From a checkpoint of a small model that answers yes/no questions on an image's attributes: fusion encoder layers 7, 145000 training examples.
Rows from block 11 of the image encoder of a small model that answers yes/no questions on an image's attributes, named by matrix and row number. Rows with one number within an expert belong to one neuron, the router's apart. Each number is 200 + 20 x the weight over its row's rms, rounded and kept within 0 to 999. All counts start at 0.
After each expert's rows are labels from the 100 images, of 14976, where the router gives the expert most weight on average: "strongest on" is what is common among them; "patch colour" is the nearest of a few named colours to the mean colour under the peak. Only what is clearly more common there than usual is listed. The data: dead-leaves pictures: piles of overlapping shapes. In brackets: how many of the 100.
# router: slot weights (encoder.blocks.11.mlp.router.weight, 16x128, trained with AdamW), inputs 0-127
# up: expert up (encoder.blocks.11.mlp.up, 8x32x128), inputs 0-127
# down: expert down (encoder.blocks.11.mlp.down, 8x128x32, transposed), outputs 0-127

# expert 1
router.2,170,193,164,205,202,183,218,227,189,216,178,187,216,224,209,186,206,207,204,167,190,239,230,198,197,211,197,188,174,207,160,167,209,176,153,184,194,218,184,208,203,214,238,173,208,216,198,230,189,213,185,209,190,183,229,189,188,252,226,196,207,189,169,189,173,190,179,226,187,213,206,194,210,232,220,210,203,217,224,235,182,188,182,236,188,194,194,197,164,193,232,227,164,200,213,158,211,192,173,199,173,183,214,185,169,184,189,206,193,188,223,203,190,197,217,198,226,223,211,196,215,184,207,182,195,178,174,230
router.3,175,183,165,210,196,183,217,247,180,222,177,184,210,192,203,228,229,206,185,168,185,222,225,191,212,199,190,197,168,229,156,169,205,175,174,208,185,225,178,178,203,212,233,170,230,202,193,229,180,232,184,202,202,186,239,200,216,223,223,190,197,180,155,208,185,186,192,207,203,204,189,189,209,229,220,196,208,224,219,213,190,204,195,217,201,206,175,196,168,178,201,215,174,211,187,171,220,202,172,194,173,190,211,185,192,181,193,194,191,176,206,207,178,221,228,200,236,225,204,185,220,198,226,180,187,186,183,258
up.0,199,196,248,205,183,184,170,197,199,242,188,195,196,204,179,189,197,235,237,197,186,170,193,206,195,205,182,197,225,196,215,167,159,209,211,187,210,217,222,189,193,208,222,211,178,210,191,219,209,198,216,201,191,189,206,182,213,177,199,215,208,217,200,227,153,203,201,239,184,187,170,167,211,195,233,177,188,202,215,160,198,197,261,203,196,250,190,202,192,213,169,223,197,192,184,215,169,239,207,235,175,223,170,196,202,182,216,147,203,178,194,198,200,179,203,206,218,181,214,196,202,195,187,217,196,210,188,179
down.0,203,189,174,180,223,254,207,212,217,189,244,214,247,180,222,173,185,187,222,221,188,180,219,210,208,179,230,179,191,200,196,205,234,194,241,217,210,176,202,203,200,189,173,220,178,181,197,208,210,178,198,185,198,211,230,221,199,193,215,180,228,195,162,194,192,185,191,204,189,219,226,210,223,194,206,211,203,225,169,192,185,198,187,220,153,192,204,170,224,243,222,195,204,153,185,224,189,178,195,193,223,191,209,175,234,220,183,198,214,194,189,199,237,172,197,194,192,168,171,210,202,196,169,180,193,208,174,209
up.1,196,170,189,218,212,204,154,216,198,215,223,218,195,207,194,173,198,196,218,143,195,188,196,184,193,214,201,224,215,161,240,194,176,159,195,214,204,166,219,209,186,189,200,212,171,202,223,190,198,197,193,192,212,193,219,220,195,188,189,215,202,224,200,222,188,204,247,181,192,194,237,221,216,229,175,222,229,212,214,182,192,191,192,238,183,205,170,210,217,195,167,215,194,202,205,175,206,205,194,203,182,240,177,192,165,198,189,202,201,197,201,234,188,199,154,228,200,170,181,197,228,161,176,227,224,224,177,204
down.1,197,197,240,193,213,190,187,191,218,202,227,215,235,179,198,189,184,230,208,192,204,198,209,188,223,200,199,178,189,206,213,222,177,198,211,199,173,220,202,229,228,172,200,213,188,223,236,167,164,181,247,204,202,173,196,206,169,179,218,197,193,214,227,196,204,214,201,158,209,225,203,206,234,192,210,176,190,223,162,197,225,180,196,172,228,179,208,205,221,220,251,207,209,204,197,214,206,204,238,207,216,212,224,218,213,241,190,205,190,236,177,228,237,176,218,207,197,227,207,215,199,219,178,203,189,179,204,159
up.2,210,181,233,206,201,201,186,162,193,172,194,189,213,198,170,195,241,207,198,203,218,200,195,189,195,181,199,222,194,222,217,195,165,205,181,190,215,169,165,182,206,193,222,217,155,198,198,199,190,211,204,199,230,194,196,184,179,161,204,161,209,180,206,176,228,209,264,160,180,181,161,203,204,199,187,163,218,202,238,221,165,201,197,201,220,184,173,218,220,197,203,213,198,203,182,226,210,221,206,203,215,225,203,171,205,229,180,192,200,171,162,194,237,212,175,223,204,222,196,175,186,180,203,213,209,210,175,189
down.2,196,215,230,201,165,241,194,180,242,178,221,202,206,192,199,224,217,189,189,202,205,194,211,198,166,188,179,184,195,187,203,186,219,166,198,215,198,216,219,191,196,176,177,180,240,194,205,196,170,215,230,183,222,192,222,224,189,213,211,220,216,211,195,200,222,194,219,181,217,180,218,234,197,207,192,227,222,220,147,198,240,206,200,200,186,175,190,183,211,198,216,197,169,175,154,196,237,193,228,198,232,187,206,190,173,162,147,178,199,222,213,169,204,190,213,190,205,169,205,216,204,186,192,189,190,169,180,212
strongest on: warm (65)
patch colour: brown (69)

# expert 5
router.10,210,222,220,174,216,184,230,169,203,173,218,191,229,226,193,195,219,200,206,227,230,238,217,210,209,210,191,170,200,205,216,239,204,186,198,222,205,163,197,232,199,250,179,234,235,214,209,242,222,225,181,220,183,187,194,179,186,183,209,194,235,204,234,196,195,192,172,210,179,211,211,169,182,223,203,222,177,193,198,195,208,232,169,199,176,180,204,189,187,202,194,200,181,201,240,205,213,200,204,211,210,210,223,214,177,174,201,214,183,161,217,222,211,169,196,180,218,181,184,212,180,209,237,184,233,195,185,181
router.11,172,176,197,192,195,209,189,181,209,182,229,197,215,216,204,201,226,217,192,226,228,203,201,210,212,192,196,195,148,188,201,224,225,205,235,225,230,179,201,239,177,218,163,214,216,217,204,226,181,223,165,206,195,177,210,225,191,198,202,213,212,202,219,185,207,178,185,229,138,217,234,197,214,214,208,206,160,215,173,181,220,225,211,212,198,188,190,219,179,222,219,185,204,168,207,206,257,209,197,209,198,199,205,206,160,217,178,232,185,194,211,215,180,170,213,165,209,201,198,206,184,179,214,196,213,182,175,176
up.0,190,226,180,182,230,219,220,215,184,212,192,222,200,210,186,198,158,209,201,227,185,199,220,205,201,175,203,170,211,182,209,188,202,207,205,221,173,209,193,213,252,202,194,219,171,251,217,209,195,168,198,221,221,183,206,205,190,217,190,207,241,197,193,210,227,246,184,180,204,212,143,189,227,192,195,210,214,209,184,202,197,242,194,196,213,206,194,195,205,196,203,195,210,194,206,167,221,189,182,226,212,202,211,198,233,167,209,192,212,173,230,204,207,171,215,177,208,202,215,227,152,216,205,229,227,201,256,213
down.0,216,190,191,218,183,219,182,225,187,180,191,184,197,193,183,216,221,196,192,211,190,187,202,204,202,212,199,221,182,195,202,219,193,171,173,212,204,204,191,197,162,171,232,192,241,175,200,199,199,236,221,243,205,259,189,173,189,209,188,201,174,204,223,182,188,211,186,217,195,206,222,208,178,175,209,171,204,199,227,177,191,185,232,188,202,185,193,165,218,228,168,198,175,159,204,222,171,192,195,161,165,206,187,222,217,206,202,196,197,242,164,219,210,222,200,194,174,173,173,210,235,185,184,152,203,201,199,202
up.1,170,207,239,196,212,224,196,206,180,206,187,165,187,204,204,182,205,191,202,199,207,164,192,190,142,174,200,197,219,177,185,228,187,233,210,196,205,189,189,194,196,212,213,228,211,172,197,174,157,179,167,217,196,188,187,217,188,170,205,199,168,171,201,185,219,232,236,214,210,181,194,218,214,206,239,223,209,228,206,162,170,200,221,217,231,190,173,215,209,164,189,185,184,208,184,177,218,206,211,232,224,189,208,203,177,169,192,188,232,178,195,207,208,175,183,184,208,205,164,152,208,186,186,199,215,195,199,207
down.1,208,167,155,218,174,177,210,208,200,167,182,211,209,209,213,208,189,189,180,222,190,239,192,212,220,216,203,191,191,184,209,198,188,179,192,193,181,213,206,180,213,192,169,185,202,235,182,212,197,218,188,178,244,225,176,185,217,205,185,224,206,232,177,198,146,187,165,197,195,187,223,166,206,170,197,162,194,178,212,246,225,181,170,190,185,213,178,201,184,219,219,208,215,206,192,182,173,183,194,198,164,202,169,234,211,224,187,160,191,208,211,195,189,230,205,213,206,207,224,170,195,193,234,210,178,182,208,181
up.2,213,207,207,182,207,193,179,189,186,182,193,233,208,233,211,191,195,186,130,176,197,199,226,212,177,202,202,194,196,217,207,232,207,154,183,208,209,224,238,202,186,195,189,207,214,214,212,205,194,179,215,213,219,155,184,217,224,208,179,217,198,180,212,212,214,208,185,196,203,176,186,215,221,216,219,189,180,223,224,225,194,196,211,193,215,183,234,252,215,231,173,218,184,234,234,166,199,171,209,201,178,193,192,193,216,181,197,226,182,186,191,208,215,202,239,184,178,171,209,244,210,191,204,165,219,199,229,187
down.2,204,197,214,188,197,232,239,207,233,204,209,226,158,195,215,194,211,184,252,197,185,205,182,205,211,189,219,200,205,201,183,220,182,235,216,201,205,192,183,214,195,213,223,170,209,208,186,205,214,242,189,221,179,201,238,242,184,215,236,208,211,202,191,180,189,218,203,223,213,200,214,156,179,156,207,200,178,203,190,147,197,204,187,182,202,193,183,167,187,197,202,220,160,193,174,201,216,201,210,204,199,198,196,213,165,184,204,188,204,155,182,198,217,208,204,178,216,208,173,153,157,181,177,219,202,178,194,190
strongest on: mixed sizes (76); dark (33)
patch colour: red (29)

# expert 7
router.14,187,209,195,196,230,207,224,183,225,177,228,169,210,235,184,198,218,188,200,205,232,218,216,197,189,225,187,212,192,201,222,216,231,217,198,238,238,183,211,231,188,217,176,234,202,223,211,224,209,233,189,215,180,212,228,218,184,195,219,235,215,209,235,188,224,177,188,217,173,198,225,185,188,217,197,234,174,234,167,174,222,213,174,229,161,172,193,197,194,166,239,217,198,191,204,219,226,195,193,245,223,213,205,196,200,186,197,198,216,212,212,198,192,182,223,203,226,217,184,200,170,190,211,203,197,221,186,177
router.15,178,196,195,209,193,204,183,176,204,165,225,204,189,225,210,205,221,213,199,225,226,209,194,204,191,218,183,203,170,192,211,223,227,217,216,220,239,182,174,243,182,215,152,225,182,226,199,195,195,209,175,188,184,196,196,241,207,188,193,245,195,202,214,184,213,184,195,227,157,209,227,203,211,192,210,208,160,195,170,198,210,209,221,195,194,191,189,209,193,200,242,187,213,157,211,224,264,192,189,226,198,221,215,202,180,224,205,228,212,194,232,209,172,181,204,172,205,210,194,193,161,178,226,210,211,204,207,186
up.0,198,183,183,209,206,205,189,208,175,212,188,188,219,210,226,188,204,190,203,205,250,177,205,192,190,181,192,212,195,225,213,205,147,170,164,226,187,242,204,215,192,219,164,196,195,232,225,247,237,189,202,185,207,175,177,219,213,222,196,197,204,232,181,192,171,167,201,194,205,181,209,191,179,191,188,220,206,193,186,227,191,210,221,236,219,198,200,232,171,193,191,202,222,236,164,196,176,208,190,207,207,179,187,232,228,186,218,227,205,192,189,199,174,182,211,242,184,220,208,202,208,192,171,187,163,211,166,199
down.0,206,214,216,196,194,201,173,201,178,177,197,195,177,226,198,199,199,221,215,206,168,229,201,193,193,204,184,216,199,211,168,228,245,232,186,178,221,169,170,210,219,205,230,201,183,152,177,158,207,199,183,222,171,210,199,187,203,150,217,212,214,177,222,215,212,232,189,210,222,199,193,232,206,199,220,177,181,232,203,214,202,194,210,176,200,178,196,193,211,225,227,233,182,197,202,230,233,165,208,179,196,174,193,154,192,197,206,215,204,228,241,220,211,220,204,176,213,214,195,208,217,201,217,207,240,186,190,179
up.1,210,205,191,190,244,200,217,202,190,169,165,181,193,200,229,214,211,197,182,185,201,186,219,166,193,225,201,169,161,218,186,203,188,190,224,188,200,198,188,151,183,212,209,206,210,190,192,245,212,185,245,176,187,205,209,199,208,197,210,173,240,219,196,224,222,213,203,201,209,199,204,207,219,181,200,219,148,156,218,254,199,194,195,241,193,187,233,179,215,215,211,200,201,205,247,177,213,214,224,185,225,191,194,201,201,190,208,225,194,180,194,185,183,174,239,166,202,224,214,185,216,198,209,176,209,212,199,186
down.1,179,209,208,209,175,225,187,179,218,213,207,218,182,201,168,206,167,205,179,191,183,225,210,228,209,187,182,222,215,176,203,172,190,194,220,182,183,201,213,195,204,191,201,194,257,161,189,176,173,223,170,197,220,225,236,219,194,215,187,213,219,220,185,195,188,207,209,209,201,178,173,204,202,200,194,174,218,214,178,179,228,195,212,144,185,190,208,215,179,206,175,224,204,212,174,181,216,191,229,237,219,250,201,170,183,206,159,197,224,155,188,214,222,203,217,175,213,203,189,204,206,215,215,214,182,222,211,226
up.2,220,197,181,214,214,173,200,231,154,139,219,201,221,177,204,210,186,191,190,195,208,200,207,170,227,208,224,209,205,166,201,224,221,214,196,189,220,207,175,227,178,205,151,224,199,224,229,194,196,214,201,192,176,191,216,212,229,190,205,202,210,187,186,211,172,196,204,176,194,189,204,240,228,190,200,220,189,188,212,181,235,206,178,168,196,211,214,210,156,180,210,168,220,199,203,195,212,212,182,218,160,178,195,226,201,186,191,172,216,181,181,158,197,192,162,205,192,191,221,191,154,197,194,174,215,198,212,225
down.2,187,208,241,189,189,206,190,210,208,214,169,188,186,220,203,200,200,210,200,181,221,197,170,197,209,175,202,199,203,173,198,217,151,212,228,186,230,210,220,175,209,180,193,206,210,194,184,223,211,195,202,187,211,226,179,177,171,200,195,197,212,205,210,216,178,221,188,238,175,205,212,160,185,198,202,164,193,208,210,214,154,223,216,221,222,205,170,225,182,198,188,190,172,204,221,207,175,174,232,191,231,264,210,174,183,191,247,214,184,213,196,180,202,155,210,233,192,196,190,186,221,199,200,235,216,178,195,171
strongest on: pastel (46)
patch colour: green (36)

# expert 2
router.4,201,217,210,156,206,165,213,156,209,179,190,201,212,211,212,196,203,223,181,229,223,210,217,204,221,205,223,157,226,143,203,231,183,168,209,216,185,217,187,183,197,219,191,198,203,199,189,189,191,220,194,175,179,208,203,195,229,181,192,196,208,189,214,220,202,192,233,178,222,193,208,211,200,188,244,201,220,188,216,195,184,221,215,211,183,193,216,234,233,221,225,204,167,211,202,224,159,184,188,162,192,180,230,211,204,192,227,225,182,196,203,190,187,244,222,207,201,202,188,234,191,215,238,203,172,168,173,194
router.5,193,232,199,158,205,169,220,160,213,163,204,205,209,222,209,192,207,221,169,228,220,208,216,224,221,193,225,187,210,149,223,228,175,175,225,205,175,216,194,192,213,226,183,212,207,214,200,189,197,216,203,166,192,213,191,203,234,179,180,205,206,185,228,218,195,197,223,168,198,191,206,214,207,184,222,206,204,185,208,200,197,205,209,211,166,185,217,235,225,230,235,200,165,224,194,231,171,190,190,180,209,190,217,209,209,173,241,208,190,196,213,208,184,237,218,204,195,197,196,233,167,217,233,203,163,176,189,184
up.0,182,191,192,187,216,241,234,187,190,215,181,192,211,220,180,192,162,188,169,196,214,198,199,221,203,233,184,185,256,208,201,218,201,195,200,232,183,173,183,216,205,185,174,228,203,193,203,207,198,170,201,220,191,217,174,204,173,203,193,213,213,204,179,198,204,184,192,191,185,205,221,167,211,214,175,189,193,232,185,234,209,233,176,204,195,183,147,190,204,188,192,202,156,190,195,233,198,177,208,219,189,204,191,248,210,175,209,228,227,205,205,212,208,236,257,191,223,208,217,185,203,237,173,203,189,193,227,203
down.0,190,228,223,206,175,191,193,209,193,212,175,182,210,186,186,194,194,223,207,227,191,203,189,187,212,201,192,209,141,210,223,198,213,157,189,196,212,220,177,221,220,208,172,186,191,219,190,229,178,235,216,226,235,209,217,184,214,185,214,191,182,197,205,215,198,199,169,194,171,187,214,228,192,238,200,174,211,179,192,169,232,188,201,192,174,252,217,218,185,218,176,222,207,179,204,226,222,217,192,180,183,182,215,182,200,211,200,218,184,217,198,164,213,213,172,184,232,165,192,240,199,187,206,202,198,160,155,182
up.1,213,205,174,208,246,216,227,181,177,180,222,185,208,192,166,196,198,215,173,178,173,203,239,183,226,202,150,205,207,232,151,202,177,178,200,184,224,200,201,188,194,190,196,212,231,157,189,177,171,173,194,191,217,184,176,195,184,187,190,210,198,212,178,208,226,214,211,195,185,172,227,181,219,209,205,203,191,216,173,214,229,212,189,187,218,194,192,219,208,204,192,194,187,235,211,205,217,224,184,220,174,210,178,228,218,226,158,209,175,196,197,179,196,176,166,169,222,183,212,209,217,203,196,177,215,206,216,247
down.1,165,225,243,202,191,175,186,173,221,197,181,193,199,164,204,194,188,201,196,207,192,194,191,214,185,167,226,175,197,206,213,195,212,211,224,211,195,201,211,193,215,186,194,236,186,218,217,211,222,232,194,200,237,236,212,218,214,217,227,186,178,147,183,197,203,168,175,191,198,171,178,191,178,205,188,175,217,203,195,200,173,210,202,202,219,227,183,185,161,174,191,216,173,173,165,214,230,206,189,171,176,221,198,171,187,184,174,202,180,188,219,220,201,242,219,194,214,220,203,203,184,168,223,229,209,212,156,175
up.2,180,200,219,198,161,220,225,207,184,191,194,204,152,193,220,204,207,166,194,229,211,192,144,195,213,210,211,222,226,193,183,204,209,219,189,176,202,208,174,189,193,182,235,173,169,222,190,204,186,196,201,181,199,200,201,193,156,169,177,209,173,197,212,196,236,191,167,213,205,200,199,156,205,183,217,192,226,189,190,196,211,220,179,237,194,195,178,181,220,217,203,217,218,198,224,208,219,212,232,201,176,174,252,179,188,180,178,183,170,214,236,209,194,182,216,243,190,199,175,207,199,198,178,220,221,223,214,217
down.2,208,188,201,217,236,209,161,178,181,207,183,183,215,191,206,169,212,228,220,213,201,195,208,205,180,188,169,186,203,202,214,160,193,167,175,237,181,186,210,217,207,202,190,190,245,229,187,231,208,188,191,232,195,226,209,172,214,226,205,184,177,209,188,209,183,189,184,166,193,189,185,195,206,191,201,207,208,209,174,200,182,222,186,217,241,210,210,227,213,243,187,174,185,175,197,189,229,206,166,195,196,212,158,180,196,193,210,212,195,228,194,250,194,214,218,193,183,198,173,185,193,223,253,167,202,191,184,165
strongest on: large pieces (95); textured (84); grey (53); palette: pastel (40)
patch colour: pink (45)

# expert 6
router.12,222,191,194,211,208,213,206,202,169,209,183,169,197,187,205,242,179,169,175,200,216,166,182,166,204,234,214,229,210,199,214,198,248,221,204,228,239,174,213,189,214,180,193,197,215,219,191,188,199,198,189,170,192,214,197,183,238,194,222,182,150,186,170,183,177,188,188,250,187,196,252,226,203,204,175,189,187,206,176,208,180,223,185,200,201,218,199,198,193,189,205,215,217,199,196,255,216,219,183,209,187,198,192,226,200,183,187,179,201,205,199,209,214,211,181,191,185,203,206,154,219,188,202,180,171,183,228,175
router.13,216,174,207,211,207,209,184,196,178,203,184,172,204,194,208,272,206,200,171,205,227,176,180,164,203,234,187,217,198,181,207,200,225,205,230,206,244,189,204,192,221,168,200,201,189,205,174,190,185,197,213,161,163,177,208,195,235,204,215,173,166,186,140,198,175,181,198,234,192,206,246,227,209,209,188,187,185,200,183,219,177,226,189,203,214,197,194,219,189,213,190,206,207,173,210,227,208,210,173,195,179,188,193,217,186,198,190,185,206,189,201,213,199,189,188,200,199,202,215,160,206,182,199,178,176,173,242,175
up.0,220,165,195,196,187,204,218,155,213,190,218,176,217,200,206,236,193,199,193,201,196,219,208,199,213,238,253,209,199,204,221,216,210,200,234,230,195,161,205,202,194,224,186,238,221,220,205,197,211,221,194,202,191,180,209,170,176,196,190,209,161,196,218,180,173,223,213,190,213,248,227,230,203,195,211,199,192,212,204,207,198,203,201,227,202,216,224,223,207,193,212,211,148,176,181,235,200,190,216,166,235,196,203,178,170,212,247,197,198,212,208,191,225,219,207,186,188,214,198,198,178,198,162,190,211,157,210,178
down.0,185,186,199,204,215,223,201,183,158,215,189,197,208,202,162,184,208,153,171,210,204,184,189,224,179,178,181,196,215,187,190,246,202,214,189,202,211,192,173,206,183,236,162,168,197,176,196,216,209,202,181,217,195,190,206,222,193,174,182,188,198,205,194,195,157,204,178,204,205,170,214,162,237,205,187,155,178,186,197,221,250,200,213,215,222,223,195,161,163,171,190,186,204,205,206,202,196,203,223,199,214,226,181,219,216,212,172,204,194,190,209,220,203,219,203,215,210,190,161,222,203,204,227,167,196,234,187,233
up.1,180,178,178,197,188,205,238,190,187,188,222,194,213,200,196,211,188,221,210,269,191,190,202,193,214,221,198,228,209,216,180,177,241,238,206,189,211,200,222,222,239,180,172,213,182,222,208,210,221,197,225,170,187,202,202,217,192,215,195,198,198,193,186,201,213,171,170,212,224,172,227,184,192,228,223,175,177,179,159,220,195,215,206,168,174,197,203,220,243,229,220,191,169,178,172,186,164,232,202,217,197,224,184,215,205,176,207,191,191,217,224,181,201,184,182,210,197,195,235,199,188,188,214,215,172,204,227,194
down.1,231,242,226,218,204,210,180,210,230,196,229,186,200,193,174,204,214,204,203,193,219,191,220,208,206,191,196,199,192,155,203,215,173,165,164,218,165,191,215,205,187,224,226,198,219,179,205,192,156,240,170,213,202,199,222,230,170,186,198,204,174,190,174,181,205,202,222,227,179,216,233,188,177,202,211,224,190,188,208,188,202,203,205,208,215,211,183,167,203,227,197,204,187,211,190,203,234,178,218,221,196,180,225,189,187,225,188,182,176,191,194,212,154,206,217,242,203,181,169,205,243,160,202,194,181,178,198,169
up.2,185,216,213,198,199,237,179,227,179,203,213,215,208,172,176,204,178,234,209,182,193,187,173,209,206,247,204,189,205,240,214,174,199,219,204,219,230,255,202,204,249,188,213,199,166,182,203,189,214,189,211,166,189,193,186,225,205,197,216,229,200,170,191,216,212,220,206,212,223,188,205,188,195,173,199,174,235,176,175,192,203,205,188,234,199,213,190,197,227,221,202,163,211,188,175,180,162,216,204,184,197,216,194,197,189,172,194,188,186,200,189,185,211,173,217,182,199,137,215,201,234,185,221,174,186,196,225,194
down.2,197,170,195,198,224,206,186,168,217,211,161,219,201,206,223,196,234,174,188,200,185,209,186,202,191,209,209,214,191,174,217,184,179,181,204,200,191,200,216,185,218,210,186,201,235,194,204,211,154,213,232,209,201,204,174,202,206,185,212,176,200,232,184,168,183,175,211,187,168,178,183,214,162,225,200,204,167,200,195,246,209,204,174,198,216,181,199,215,167,229,189,207,171,203,211,192,222,218,202,204,211,158,199,210,232,206,190,223,214,239,191,206,151,193,173,197,198,202,189,221,182,195,191,263,202,194,198,147
strongest on: textured (100); large pieces (99); dark (59)
patch colour: black (85)

# expert 0
router.0,218,185,205,181,211,193,175,210,216,209,180,171,191,186,213,201,206,188,178,161,213,219,217,157,165,233,187,233,189,212,175,171,177,201,187,203,169,209,222,193,176,165,220,165,191,203,228,179,194,211,202,187,168,185,194,236,219,200,192,187,196,175,154,178,190,172,228,206,194,209,241,216,178,192,219,196,216,224,217,204,153,210,220,193,231,194,193,206,205,194,165,228,203,234,198,173,217,215,187,181,191,192,197,184,196,224,194,188,216,186,185,194,191,211,166,218,216,217,207,175,226,191,178,188,211,163,168,191
router.1,212,184,221,230,189,183,209,210,199,198,195,172,205,215,197,216,192,191,181,162,212,249,221,178,206,169,203,235,204,223,177,191,192,173,202,175,193,200,205,198,201,214,215,185,219,223,230,186,167,207,208,214,182,182,234,210,202,211,202,181,205,199,205,178,203,193,214,205,177,205,242,230,177,194,225,207,221,218,230,184,172,188,182,192,228,182,187,223,207,209,182,207,199,221,200,161,211,197,181,162,183,193,212,194,167,233,212,195,222,193,211,194,192,253,169,237,246,220,237,179,233,202,196,171,204,197,179,226
up.0,219,236,200,202,220,185,180,240,222,188,203,191,211,189,186,206,166,220,154,215,197,206,215,234,216,197,174,235,204,197,210,240,202,236,200,210,182,162,190,183,188,224,207,214,207,205,208,206,235,191,188,183,181,207,236,188,170,187,210,190,211,217,188,220,177,202,199,195,181,238,198,183,234,189,221,206,221,182,214,238,174,189,194,217,231,220,212,171,203,192,160,215,229,227,231,187,218,207,160,172,206,175,184,194,226,223,203,184,232,172,216,201,215,196,208,195,210,194,212,202,176,212,185,191,210,190,232,168
down.0,224,211,187,199,198,202,215,186,173,168,216,203,201,203,231,198,186,182,222,185,159,217,157,184,169,195,211,180,199,174,211,190,183,176,210,219,210,201,193,214,180,185,171,174,200,196,180,207,207,191,198,218,217,180,222,199,219,197,230,244,214,183,221,185,228,197,162,215,196,195,196,210,204,190,158,217,196,217,210,188,201,198,209,211,169,224,182,190,204,133,205,238,170,169,179,227,176,231,188,205,224,204,208,179,183,214,205,207,188,212,211,220,216,170,173,171,201,218,166,225,214,211,209,153,221,199,192,187
up.1,209,200,173,199,192,210,231,205,232,191,190,210,229,210,189,211,157,175,170,228,193,200,216,210,223,208,188,202,189,168,207,220,163,217,186,206,208,212,238,212,216,197,214,160,210,205,186,193,213,213,210,168,164,178,238,184,189,232,206,214,216,217,199,196,197,190,171,188,165,206,216,197,215,213,189,178,212,211,195,202,193,212,167,204,253,206,187,153,179,223,187,198,185,218,244,160,222,212,153,224,189,185,217,219,197,234,178,200,180,165,200,182,205,211,189,184,197,202,195,219,196,202,201,208,225,213,176,230
down.1,186,210,199,210,214,168,169,215,182,200,209,198,163,193,189,174,210,221,212,172,171,219,199,175,178,221,223,212,194,197,208,191,226,195,241,187,210,201,157,182,215,197,216,184,180,183,249,227,206,169,170,209,199,178,182,223,187,184,189,207,203,204,221,193,200,235,176,207,222,178,229,211,195,176,182,237,193,169,195,203,189,211,207,203,223,205,212,195,170,163,197,216,220,168,197,194,164,214,183,202,213,214,183,169,222,207,223,200,199,199,176,234,220,207,196,221,214,206,192,228,225,212,219,151,165,168,222,181
up.2,207,183,158,181,185,205,198,251,223,191,193,208,191,207,183,215,168,180,185,208,203,242,161,234,177,227,195,179,160,226,194,189,233,203,220,196,179,216,242,210,201,199,192,211,212,188,196,184,207,199,166,177,171,175,194,216,196,162,209,212,203,220,167,223,192,220,167,177,175,197,241,208,191,236,209,189,211,212,222,223,204,199,164,163,231,213,185,213,178,211,189,187,182,203,202,209,179,197,184,175,201,212,206,212,187,221,205,198,222,190,181,186,206,211,215,210,216,153,183,202,188,194,191,231,223,193,181,222
down.2,204,205,233,177,222,170,165,206,185,183,198,200,177,207,194,210,211,223,204,192,208,187,208,176,250,204,235,225,184,229,183,220,204,187,217,176,178,200,169,164,176,200,181,186,191,171,201,197,208,205,215,165,198,209,203,237,173,166,212,182,199,188,200,169,190,196,224,200,189,208,210,231,230,194,155,228,210,153,165,196,170,209,200,210,191,213,205,131,197,186,237,204,187,190,194,213,198,220,201,222,220,241,211,188,194,196,196,174,205,199,231,194,202,214,224,208,187,217,211,218,212,228,192,193,193,202,212,187
strongest on: shaded (99); grey (77); small pieces (65)
patch colour: grey (84)